Weights of a small class-conditioned image flow-matching model: arch dit, muon at rate 0.022.
Rows from block 4 of a small class-conditioned image flow-matching model, named by matrix and row number. Rows with one number within an expert belong to one neuron, the router's apart. Each number is 200 + 20 x the weight over its row's rms, rounded and kept within 0 to 999. All counts start at 0.
After each expert's rows are labels from the 100 images, of 14976 (inputs lightly noised), where the router gives the expert most weight on average: "patch colour" is the nearest of a few named colours to the mean colour under the peak; "strongest on" is what is common among them. Only what is clearly more common there than usual is listed. The data: reaction-diffusion patterns (Gray-Scott).
# router: slot weights (model.blocks.4.mlp.router.weight, 16x384, trained with AdamW), inputs 192-383
# up: expert up (model.blocks.4.mlp.up, 8x384x384), inputs 192-383
# down: expert down (model.blocks.4.mlp.down, 8x384x384, transposed), outputs 192-383

# expert 0
router.0,183,221,230,176,229,218,193,233,202,211,212,197,225,172,184,208,225,236,213,229,181,185,217,181,208,189,225,215,236,223,232,189,215,223,217,192,209,201,234,202,233,209,204,187,195,232,193,195,182,196,218,213,226,213,175,187,192,193,189,204,185,187,205,188,213,240,201,239,167,181,212,209,217,235,185,161,198,219,194,189,190,211,217,209,178,188,195,204,197,241,219,218,211,194,196,182,221,169,206,212,201,173,197,195,146,223,207,226,178,187,225,190,191,188,228,237,233,193,232,197,209,206,197,191,187,209,202,201,246,228,191,226,197,197,195,193,223,228,209,229,226,168,175,174,203,204,167,208,208,210,218,191,193,211,224,185,182,184,208,191,210,183,186,181,217,204,235,252,181,218,154,193,224,231,226,228,227,224,213,185,233,173,191,233,200,213,184,174,210,204,221,230
router.1,187,223,222,215,221,230,169,236,223,201,198,172,216,166,189,185,189,275,185,194,213,221,197,160,181,201,204,216,218,207,217,194,206,222,179,168,194,188,227,199,218,214,204,183,206,212,211,200,204,201,195,213,212,216,189,181,207,182,188,228,201,164,216,223,212,194,204,222,169,156,214,222,215,195,217,152,196,219,203,175,188,229,199,179,195,218,229,193,185,246,207,210,219,211,220,180,184,196,205,184,205,198,185,212,165,220,227,219,224,196,189,196,212,195,210,237,216,199,220,214,211,219,195,243,211,216,186,195,202,199,211,220,210,202,214,193,217,229,213,223,199,190,199,176,176,211,189,201,190,169,228,204,190,205,206,198,210,213,182,180,212,164,197,213,185,219,236,246,219,232,153,216,224,214,232,193,223,206,222,186,230,172,188,211,179,180,189,203,225,204,209,184
up.1,234,203,201,182,239,203,190,201,181,201,179,182,213,225,205,225,215,176,206,202,200,182,161,197,201,241,170,211,249,154,188,187,216,190,194,205,204,189,192,192,200,233,231,179,184,228,187,228,192,167,173,173,210,239,222,193,180,213,199,203,179,227,192,182,199,246,213,189,214,175,196,187,158,188,194,173,202,209,233,201,189,204,194,231,187,234,202,214,183,186,190,153,193,195,197,160,179,172,215,177,205,196,198,197,209,208,196,219,185,215,198,182,206,145,178,186,215,194,168,200,146,179,228,215,216,167,208,188,208,202,211,210,184,179,169,220,200,175,182,190,139,210,187,216,195,189,252,199,220,191,182,251,222,214,208,191,203,222,234,205,181,196,198,221,212,192,197,219,230,187,204,189,191,196,209,194,197,178,189,191,221,208,178,201,170,219,199,204,211,216,214,182
down.1,228,185,197,201,200,199,225,219,205,173,155,196,184,239,235,192,233,218,190,236,208,189,179,193,221,174,210,176,182,217,202,216,202,193,160,200,220,187,178,214,181,167,222,185,201,196,184,166,196,199,213,209,202,159,241,183,188,206,217,206,220,180,191,218,205,178,212,197,184,171,244,196,169,172,175,199,186,191,207,172,239,217,203,217,228,217,191,205,213,193,209,188,208,200,168,205,217,196,197,201,177,174,221,194,254,208,203,198,207,194,209,210,210,198,196,227,191,194,239,187,207,176,221,222,227,211,197,191,195,200,227,188,193,206,194,241,206,206,195,182,202,206,192,205,217,180,184,176,199,174,188,259,216,210,235,202,234,197,176,191,190,201,243,216,198,204,228,178,194,210,234,194,182,229,227,222,236,185,219,230,230,235,163,230,198,167,227,184,200,202,207,187
patch colour: red
strongest on: embossed; warm; vivid; setting: feed 0.078 kill 0.061

# expert 7
router.14,235,197,222,213,188,186,185,198,185,188,199,230,155,192,234,210,201,178,223,186,195,207,177,237,227,196,185,178,206,216,223,209,182,181,175,258,229,203,162,203,176,198,164,183,227,218,174,229,181,184,197,208,186,180,215,228,222,194,187,179,190,244,166,174,224,207,234,185,235,196,193,197,195,239,215,212,169,188,202,180,188,197,177,200,216,216,217,234,214,155,238,224,181,224,179,225,203,211,216,192,186,227,226,216,236,189,208,176,182,203,179,182,186,209,188,199,159,218,145,233,192,229,192,164,199,185,231,256,207,172,204,158,207,197,173,212,209,207,201,213,194,215,204,223,207,223,246,208,224,207,193,202,200,207,201,200,219,197,200,208,180,224,203,210,199,162,194,172,194,204,223,191,167,206,203,228,207,170,234,204,206,209,187,177,231,196,183,216,204,222,188,213
router.15,228,201,221,196,195,186,174,164,214,203,207,211,174,184,236,229,196,176,193,163,218,194,203,198,210,196,183,197,195,222,219,230,160,189,198,218,184,194,160,210,209,198,198,179,194,186,202,226,169,178,164,204,174,188,200,239,188,201,225,193,172,230,168,200,222,209,228,181,208,235,199,171,185,197,210,206,163,188,208,221,211,204,190,176,229,225,188,211,213,187,219,228,200,188,182,217,214,185,232,163,157,216,232,230,283,168,205,195,196,182,168,202,207,206,180,211,178,206,156,191,194,226,198,183,185,218,208,236,189,183,193,194,202,187,188,189,215,197,168,201,213,209,180,207,236,193,221,187,232,184,193,199,220,201,187,211,222,203,241,206,195,237,194,187,166,169,184,171,159,203,193,197,187,212,202,189,223,177,213,229,213,185,217,164,242,175,220,178,199,206,180,207
up.1,195,168,172,222,178,163,232,196,223,184,150,202,202,194,185,173,184,181,195,201,200,196,221,178,210,235,230,204,259,194,183,214,211,164,217,248,164,193,175,195,208,157,214,189,187,190,186,209,185,180,197,177,183,205,193,182,194,200,203,233,211,189,181,203,195,197,174,206,184,186,190,217,210,212,236,225,215,209,199,201,200,184,212,187,221,191,190,163,204,202,208,161,204,181,185,196,238,181,206,193,188,230,157,195,194,194,208,217,237,197,222,199,203,179,208,225,238,207,175,222,179,198,208,179,198,190,243,192,179,172,186,211,212,180,206,192,189,184,203,210,225,205,206,209,171,209,205,187,214,197,185,200,186,188,210,214,193,193,207,210,187,160,203,188,245,168,208,204,217,184,202,188,209,209,193,127,194,203,189,205,218,218,214,196,188,197,180,213,197,206,208,212
down.1,233,187,180,191,219,187,210,183,196,213,192,191,230,192,220,192,184,241,193,196,210,207,202,211,195,172,211,244,199,207,176,179,202,206,158,185,181,179,229,218,210,154,214,232,210,183,181,206,187,207,218,208,217,167,205,207,142,228,196,229,193,212,197,225,185,247,161,244,200,186,205,203,191,215,230,197,169,210,207,202,230,209,189,151,187,215,216,184,204,216,168,202,246,194,211,205,195,212,186,187,188,201,223,191,216,200,223,199,195,215,176,213,213,198,214,197,175,194,211,217,178,206,223,206,190,195,207,211,219,179,247,222,207,199,171,186,207,210,203,195,202,217,218,200,205,200,176,163,237,213,206,233,192,199,206,203,182,229,181,199,211,180,203,179,213,184,175,219,181,206,204,239,184,195,211,215,146,230,256,227,166,222,175,178,190,236,184,168,186,147,246,193
patch colour: white
strongest on: pastel

# expert 1
router.2,231,193,218,202,215,201,191,187,190,200,216,194,182,200,245,185,227,228,207,170,213,202,212,214,178,206,207,198,197,248,211,179,207,190,191,265,206,232,162,177,167,206,204,191,222,214,213,189,158,197,218,194,219,178,214,184,199,167,235,200,218,240,206,179,215,229,230,212,169,204,190,202,196,204,227,194,183,206,204,199,161,203,217,181,222,163,202,207,216,197,230,230,191,238,203,216,189,197,199,168,230,196,215,219,213,215,239,212,204,180,184,231,200,201,218,228,192,206,187,206,225,228,223,185,206,191,192,216,200,219,197,191,217,193,208,226,200,224,182,205,217,172,182,185,239,213,228,209,203,165,211,222,232,204,206,200,189,200,207,217,222,175,199,203,189,227,218,198,184,192,179,199,217,221,248,185,220,220,201,228,178,186,198,204,241,187,169,225,234,218,186,192
router.3,195,210,191,191,203,193,175,182,200,194,173,176,176,198,239,227,197,223,219,167,187,226,195,228,214,194,193,181,215,186,181,207,206,222,225,235,221,208,180,194,217,183,223,212,214,188,173,210,190,200,209,201,208,195,201,190,200,161,223,217,186,242,213,182,234,223,214,205,139,203,192,198,197,201,222,191,180,205,192,181,183,224,202,185,206,189,211,189,221,183,232,229,213,242,186,204,180,167,181,185,198,198,185,191,211,219,250,195,192,146,210,212,217,174,191,202,205,212,182,196,196,204,220,182,200,213,193,201,206,182,213,200,210,193,217,221,231,184,185,198,218,180,199,197,217,207,247,197,179,190,218,226,193,224,215,200,190,217,175,213,198,187,218,201,179,204,215,213,175,209,226,192,202,211,253,188,223,198,197,213,182,206,176,218,228,213,164,176,215,215,178,199
up.1,200,225,202,178,175,189,209,189,206,194,202,207,206,233,197,213,262,241,179,215,198,208,140,189,216,214,207,215,185,222,158,209,179,170,188,219,210,195,203,213,177,208,200,184,200,194,180,174,206,230,216,214,160,231,181,198,192,228,186,163,214,206,200,197,178,228,191,174,216,242,196,204,266,232,189,191,200,178,208,215,199,189,203,203,194,212,229,211,164,231,199,169,216,239,182,196,217,192,193,192,180,194,211,212,157,196,192,183,131,188,181,218,205,148,183,195,187,213,204,168,214,196,238,169,206,179,199,189,193,195,159,202,194,190,173,194,180,188,182,221,166,193,193,200,175,171,220,179,215,173,218,153,216,183,186,186,219,193,200,185,198,176,211,181,184,190,177,220,203,179,180,198,209,198,216,218,233,203,193,205,238,232,228,211,163,204,195,222,194,198,198,189
down.1,175,194,177,211,199,200,223,199,194,207,160,205,215,179,184,203,237,197,176,171,209,211,199,196,175,182,201,208,175,223,162,214,186,187,230,199,207,202,182,158,184,199,198,162,196,144,213,200,182,249,162,196,203,267,203,198,204,179,164,205,195,206,214,195,198,217,193,222,172,205,190,188,216,220,183,199,200,207,177,199,199,211,186,196,221,216,181,195,196,199,218,196,170,194,214,204,204,199,201,185,211,191,193,178,202,201,222,195,215,182,211,224,205,195,176,173,180,198,199,203,208,176,223,206,198,269,221,225,189,225,207,190,212,189,199,223,207,182,224,208,194,189,216,223,215,221,181,200,216,231,196,134,205,214,203,195,188,217,225,202,218,160,225,215,220,227,202,209,211,187,186,175,219,198,204,216,151,205,217,208,174,197,222,208,209,195,198,210,220,219,183,194
patch colour: pink; white
strongest on: pastel; feed 0.078 kill 0.061; feed 0.058 kill 0.065

# expert 5
router.10,174,204,228,170,222,198,200,209,219,178,205,200,175,201,220,198,188,189,200,204,176,212,196,207,177,206,159,224,194,195,176,228,210,215,194,196,152,196,207,202,207,201,214,199,167,189,171,176,192,195,208,195,210,206,215,210,199,180,190,197,178,201,179,234,177,226,196,222,211,232,191,188,208,174,192,214,198,182,238,195,191,222,215,207,196,169,219,167,225,221,175,202,230,161,193,179,189,181,195,193,160,203,201,157,201,201,192,185,167,193,229,197,205,157,186,193,170,218,177,139,214,178,217,210,223,213,228,191,189,178,197,247,228,174,212,189,226,189,183,188,229,196,198,205,199,206,250,173,187,185,202,189,185,189,173,205,179,212,209,186,192,218,214,202,171,194,183,200,196,193,223,197,174,209,236,170,160,192,200,191,194,214,202,228,217,214,208,163,186,181,186,203
router.11,189,187,204,207,216,221,213,187,202,141,216,204,164,202,211,208,188,219,215,175,188,175,208,194,187,210,183,188,221,188,217,192,210,198,166,178,193,178,191,203,189,228,218,200,201,179,152,207,199,208,200,208,207,170,198,205,178,190,203,151,210,180,176,204,202,207,222,221,232,217,201,186,220,234,184,204,185,194,207,178,188,217,196,199,175,176,208,161,219,208,199,178,214,171,196,176,185,162,224,222,167,200,196,170,257,187,191,174,187,189,203,202,249,159,188,192,179,214,205,168,203,202,182,190,231,226,223,214,212,199,220,226,234,187,202,195,187,217,241,213,186,206,194,234,204,203,204,175,169,200,233,177,185,191,199,201,199,161,187,190,202,217,197,224,182,202,179,221,184,191,225,213,196,195,238,155,183,218,186,213,215,186,170,224,220,190,182,155,196,212,167,207
up.1,186,176,193,220,212,182,199,186,184,219,226,187,228,213,199,180,185,185,194,178,185,200,204,193,206,182,220,211,198,176,237,214,204,226,190,195,151,189,182,194,170,224,156,200,199,228,184,221,214,206,158,200,219,197,208,227,194,179,209,187,231,185,189,189,195,182,186,145,175,223,250,198,216,195,169,198,184,195,196,227,211,172,200,197,219,185,178,173,178,186,184,200,211,137,198,183,211,201,227,187,192,200,187,178,159,173,194,201,220,195,180,214,215,236,211,184,215,192,170,167,186,215,234,183,212,187,179,206,209,169,189,199,205,218,213,193,158,195,203,221,215,170,202,176,166,203,227,208,191,187,189,216,183,210,215,201,189,208,191,221,201,180,217,194,177,201,188,184,180,148,197,201,203,215,129,181,252,178,196,176,205,178,233,195,237,213,218,216,213,223,240,173
down.1,175,226,170,183,191,199,224,186,229,166,181,230,209,195,218,240,210,225,206,204,173,193,247,155,193,203,223,175,195,169,196,188,195,182,181,253,140,231,216,212,211,212,170,171,211,211,187,203,191,214,216,201,198,209,226,202,200,181,210,216,180,185,204,236,191,173,184,207,259,195,210,203,239,204,177,200,186,190,194,178,199,210,172,200,180,181,177,193,211,204,201,219,232,137,232,201,209,202,194,198,201,212,227,178,246,186,170,207,183,186,190,209,236,250,178,223,191,203,261,224,211,178,204,195,203,185,226,223,200,193,163,208,206,240,188,209,194,192,219,212,167,194,210,225,185,203,186,210,209,206,241,188,214,185,217,180,190,270,193,195,216,193,180,216,215,194,171,191,177,198,189,196,184,194,199,214,175,189,201,181,184,210,174,201,212,218,223,194,183,205,199,229
patch colour: black
strongest on: dark

# expert 6
router.12,203,176,240,182,173,195,188,229,225,197,207,199,199,211,181,195,200,207,173,206,210,212,197,156,184,229,219,191,212,224,202,195,188,211,206,214,232,176,220,216,179,267,192,190,214,185,222,213,221,191,180,217,205,144,166,184,195,187,210,179,207,186,208,169,150,155,209,202,202,186,186,222,163,229,176,189,192,214,206,219,220,198,195,182,211,219,223,181,232,191,220,177,211,174,208,185,196,217,201,205,189,189,194,223,213,213,211,202,182,218,199,172,224,258,203,157,184,224,184,234,160,168,206,208,221,189,211,228,203,197,206,164,202,163,204,212,217,202,222,222,212,199,215,223,194,235,180,226,213,249,218,218,216,189,195,228,198,227,205,198,170,192,214,165,206,200,183,198,188,209,192,184,223,201,153,238,235,201,208,200,190,197,209,175,219,208,190,184,208,187,186,200
router.13,228,224,205,210,168,225,205,190,192,203,226,212,218,193,245,162,156,216,177,190,200,241,178,167,210,192,174,196,180,194,192,224,191,205,228,231,224,180,221,203,184,237,196,198,196,197,213,214,191,193,199,181,170,158,183,180,175,192,185,193,162,225,215,170,190,142,186,204,178,218,205,206,206,195,160,163,179,192,203,200,204,188,200,182,204,189,227,222,187,237,205,217,213,157,183,208,202,185,192,161,207,169,215,195,230,198,234,198,185,205,232,217,203,233,153,167,180,207,155,225,221,207,225,206,204,227,198,189,210,194,208,185,188,198,246,174,195,217,213,197,186,199,221,184,203,200,197,222,222,183,195,172,189,198,211,193,198,193,196,232,193,220,165,190,189,183,174,194,175,198,189,179,172,189,162,182,196,229,224,177,203,192,202,196,207,195,179,197,215,208,231,197
up.1,194,194,202,171,170,204,197,202,211,194,204,197,167,199,199,198,211,194,198,207,202,218,187,200,173,186,178,189,197,180,148,193,244,168,216,211,173,216,172,160,225,197,213,198,217,226,208,215,174,214,203,228,229,198,172,231,228,190,200,189,205,211,190,240,192,193,218,197,166,206,185,185,206,188,185,197,191,190,224,221,182,182,182,204,212,190,256,189,187,213,197,197,186,272,215,197,199,198,193,205,217,215,229,182,197,202,196,239,193,201,190,197,225,194,174,203,211,222,218,186,183,207,200,210,198,185,223,208,186,217,218,180,185,206,173,189,159,205,198,194,182,211,185,187,201,161,192,200,197,191,194,227,201,215,229,195,212,202,239,190,230,209,219,206,232,220,217,191,206,205,166,191,205,215,222,195,183,213,198,173,189,217,206,178,179,182,205,165,197,211,184,209
down.1,231,220,198,217,204,196,174,199,182,234,242,155,216,220,223,219,232,210,175,213,221,186,178,190,209,133,212,215,199,195,178,167,209,208,165,223,200,193,186,188,203,215,216,168,192,245,200,210,187,206,188,176,230,212,195,180,190,185,190,235,216,208,203,208,226,208,218,181,282,166,176,216,222,203,187,190,262,199,217,231,185,212,208,206,201,236,197,206,220,208,168,191,231,225,165,215,229,178,205,183,214,202,202,189,187,203,174,225,206,190,163,197,196,218,201,215,190,245,201,211,170,162,206,154,186,197,235,205,185,212,203,180,180,219,212,214,199,206,234,207,185,192,222,197,203,202,176,203,217,197,175,192,225,194,171,197,225,210,176,197,151,185,172,180,190,175,249,176,215,205,184,183,206,194,203,194,217,192,204,196,209,216,206,214,207,218,188,197,192,221,217,182
patch colour: grey
strongest on: pastel; feed 0.018 kill 0.051; feed 0.022 kill 0.051

# expert 2
router.4,187,203,222,182,166,220,208,207,238,197,201,203,229,192,199,190,185,173,215,211,211,206,198,143,184,195,214,177,201,194,205,181,193,218,207,166,179,198,194,169,207,196,230,237,183,200,217,198,234,204,234,204,201,201,167,199,200,203,202,216,213,191,221,187,175,209,216,193,264,250,193,232,179,216,172,178,185,227,225,207,205,221,191,210,202,200,184,194,183,220,211,177,220,211,218,225,207,192,180,199,208,177,221,180,183,215,240,233,200,235,184,194,210,210,183,177,221,187,215,218,194,223,196,243,207,199,178,229,198,190,195,207,206,200,217,199,203,196,255,190,199,182,191,254,239,212,159,190,204,237,210,229,198,229,202,221,207,222,196,208,230,200,223,198,212,219,191,204,187,197,209,220,222,218,171,219,218,209,204,191,177,195,211,238,229,187,208,221,217,204,213,194
router.5,187,184,198,224,173,196,206,201,214,192,193,181,216,193,185,202,183,212,212,207,181,180,218,170,191,206,217,194,194,216,192,205,184,172,205,162,218,205,204,189,184,216,205,216,183,214,214,210,230,202,186,210,204,212,167,189,204,191,206,192,234,163,229,209,187,206,217,228,265,225,228,222,193,217,176,218,210,229,195,195,203,194,215,167,229,194,202,211,202,199,199,204,179,223,189,186,228,227,196,211,186,207,211,206,186,220,234,218,206,228,204,205,225,221,213,189,206,185,199,208,187,234,190,282,228,239,176,219,239,213,215,192,201,209,218,192,187,175,258,207,214,200,227,241,227,189,199,187,211,215,194,210,217,214,218,206,213,191,210,184,196,188,191,168,187,216,210,212,205,176,201,223,200,217,171,228,174,178,210,189,177,206,190,195,189,197,209,230,207,230,198,184
up.1,228,177,222,198,224,194,217,228,189,153,144,199,217,212,194,176,212,165,177,243,186,185,214,181,218,194,196,200,214,206,182,205,173,190,195,223,227,144,216,194,201,186,204,211,185,191,188,186,207,204,176,195,173,264,213,207,173,217,200,106,170,214,205,208,208,194,195,216,197,187,214,195,192,188,201,190,223,202,171,208,212,207,193,201,196,202,208,211,193,217,214,188,193,228,198,190,194,219,194,208,171,235,159,228,202,190,208,210,195,198,236,158,219,251,165,236,179,213,212,202,193,165,209,209,206,196,199,181,187,189,213,182,180,183,199,209,171,202,204,165,196,203,211,222,203,196,223,195,190,201,169,122,196,170,175,167,187,204,251,191,194,212,204,191,186,203,187,229,196,191,201,171,212,174,159,208,187,191,164,201,212,182,218,177,216,201,203,178,193,178,178,161
down.1,211,238,208,209,204,195,194,195,187,222,191,206,203,215,206,192,181,252,231,126,186,184,162,180,170,233,226,207,202,157,223,245,168,220,177,194,192,204,201,214,195,197,195,198,212,177,190,224,228,202,183,215,199,174,187,202,210,189,224,174,233,185,187,203,225,202,239,148,201,199,183,204,201,191,196,215,209,170,228,233,192,250,185,184,217,206,221,196,226,197,205,204,188,227,173,190,193,203,229,196,178,212,217,197,147,220,208,209,223,219,188,187,185,210,183,185,175,217,198,243,199,215,206,232,195,199,158,219,208,214,230,190,158,193,205,195,203,178,227,209,231,198,212,187,182,173,184,212,207,196,218,200,179,217,184,211,195,183,187,197,193,202,207,182,185,180,178,210,194,186,223,202,212,200,197,191,255,178,238,193,199,199,177,222,208,190,176,212,215,210,162,189
patch colour: green
strongest on: embossed; vivid; palette: cool; feed 0.078 kill 0.061

# expert 3
router.6,230,192,218,207,190,193,194,198,226,236,169,216,205,181,169,222,176,228,215,189,185,213,188,191,167,179,203,200,201,214,191,209,203,205,213,194,176,202,222,186,217,176,195,193,177,238,187,164,239,198,189,198,193,159,204,172,218,204,178,202,241,177,211,229,177,190,211,202,210,237,197,219,165,178,193,209,207,215,200,205,196,213,211,230,202,201,221,219,220,165,229,229,191,229,229,198,235,192,180,201,216,162,171,214,200,234,236,219,236,222,195,195,190,189,211,227,200,217,213,173,196,212,208,216,216,182,176,203,168,221,195,192,204,195,226,236,210,180,209,194,213,175,214,224,229,170,176,206,241,189,220,204,204,206,211,200,171,199,179,220,186,193,233,168,180,206,221,184,203,172,230,221,209,171,182,183,189,187,211,190,164,238,175,214,231,232,204,234,217,205,239,199
router.7,213,189,194,197,191,228,223,202,227,206,194,173,189,227,183,209,176,187,193,240,181,214,221,204,194,174,199,182,229,170,206,212,234,216,215,156,151,216,193,195,185,184,192,224,189,214,171,198,245,212,217,201,183,190,218,210,233,220,186,202,205,216,199,196,170,241,210,188,216,226,170,212,193,191,218,228,214,188,206,175,203,177,194,220,173,187,216,195,182,210,184,186,225,200,186,209,213,219,185,208,177,167,176,178,225,234,208,182,238,238,235,184,214,179,229,214,198,220,193,200,191,192,195,197,216,191,167,200,157,242,216,221,185,198,235,197,173,196,197,205,197,213,206,226,254,209,225,190,191,206,200,228,214,228,187,184,155,211,198,228,196,205,230,170,190,239,196,187,206,181,216,195,185,203,217,173,176,228,200,193,171,246,206,185,209,213,220,234,233,216,189,181
up.1,204,170,180,198,194,202,192,179,181,242,204,220,198,202,211,180,252,229,177,202,198,165,187,192,207,243,206,209,194,216,207,200,190,214,182,256,228,176,195,202,211,201,196,225,204,210,192,214,200,203,164,208,194,199,228,192,202,182,212,152,200,209,189,188,199,236,173,175,207,198,219,171,271,176,207,170,200,150,201,185,218,194,163,197,204,191,235,206,177,220,190,161,215,238,180,164,198,223,181,192,219,205,176,201,151,165,209,198,232,202,197,180,201,150,201,208,182,211,213,174,227,176,205,173,218,194,169,177,225,201,214,201,188,165,188,181,207,204,203,146,183,215,241,206,198,191,201,200,189,221,206,198,198,190,216,175,195,215,204,196,204,218,188,171,184,188,181,222,200,204,216,194,202,230,205,209,224,211,192,198,233,186,213,206,218,207,210,198,218,204,169,188
down.1,211,235,202,193,244,217,174,224,184,171,234,192,199,213,196,233,235,214,217,232,194,179,203,220,197,170,190,216,219,238,174,207,215,204,190,218,226,217,240,211,174,211,198,206,192,198,233,215,229,200,170,214,182,187,147,176,199,184,177,228,171,215,173,201,175,203,189,203,220,220,186,206,168,201,216,171,161,215,193,172,202,200,203,183,196,204,198,240,202,194,237,209,234,221,219,234,186,232,179,229,200,219,168,199,183,204,208,208,260,236,236,227,183,130,186,225,224,192,191,228,147,199,173,179,212,221,181,212,198,196,207,226,196,227,130,205,194,183,186,169,218,205,223,174,175,223,205,205,202,209,209,225,191,210,182,209,200,198,221,199,173,207,194,234,184,196,194,208,192,203,231,214,221,216,227,206,182,194,198,214,214,185,239,219,207,209,218,186,211,191,188,196
patch colour: black
strongest on: dark; feed 0.039 kill 0.058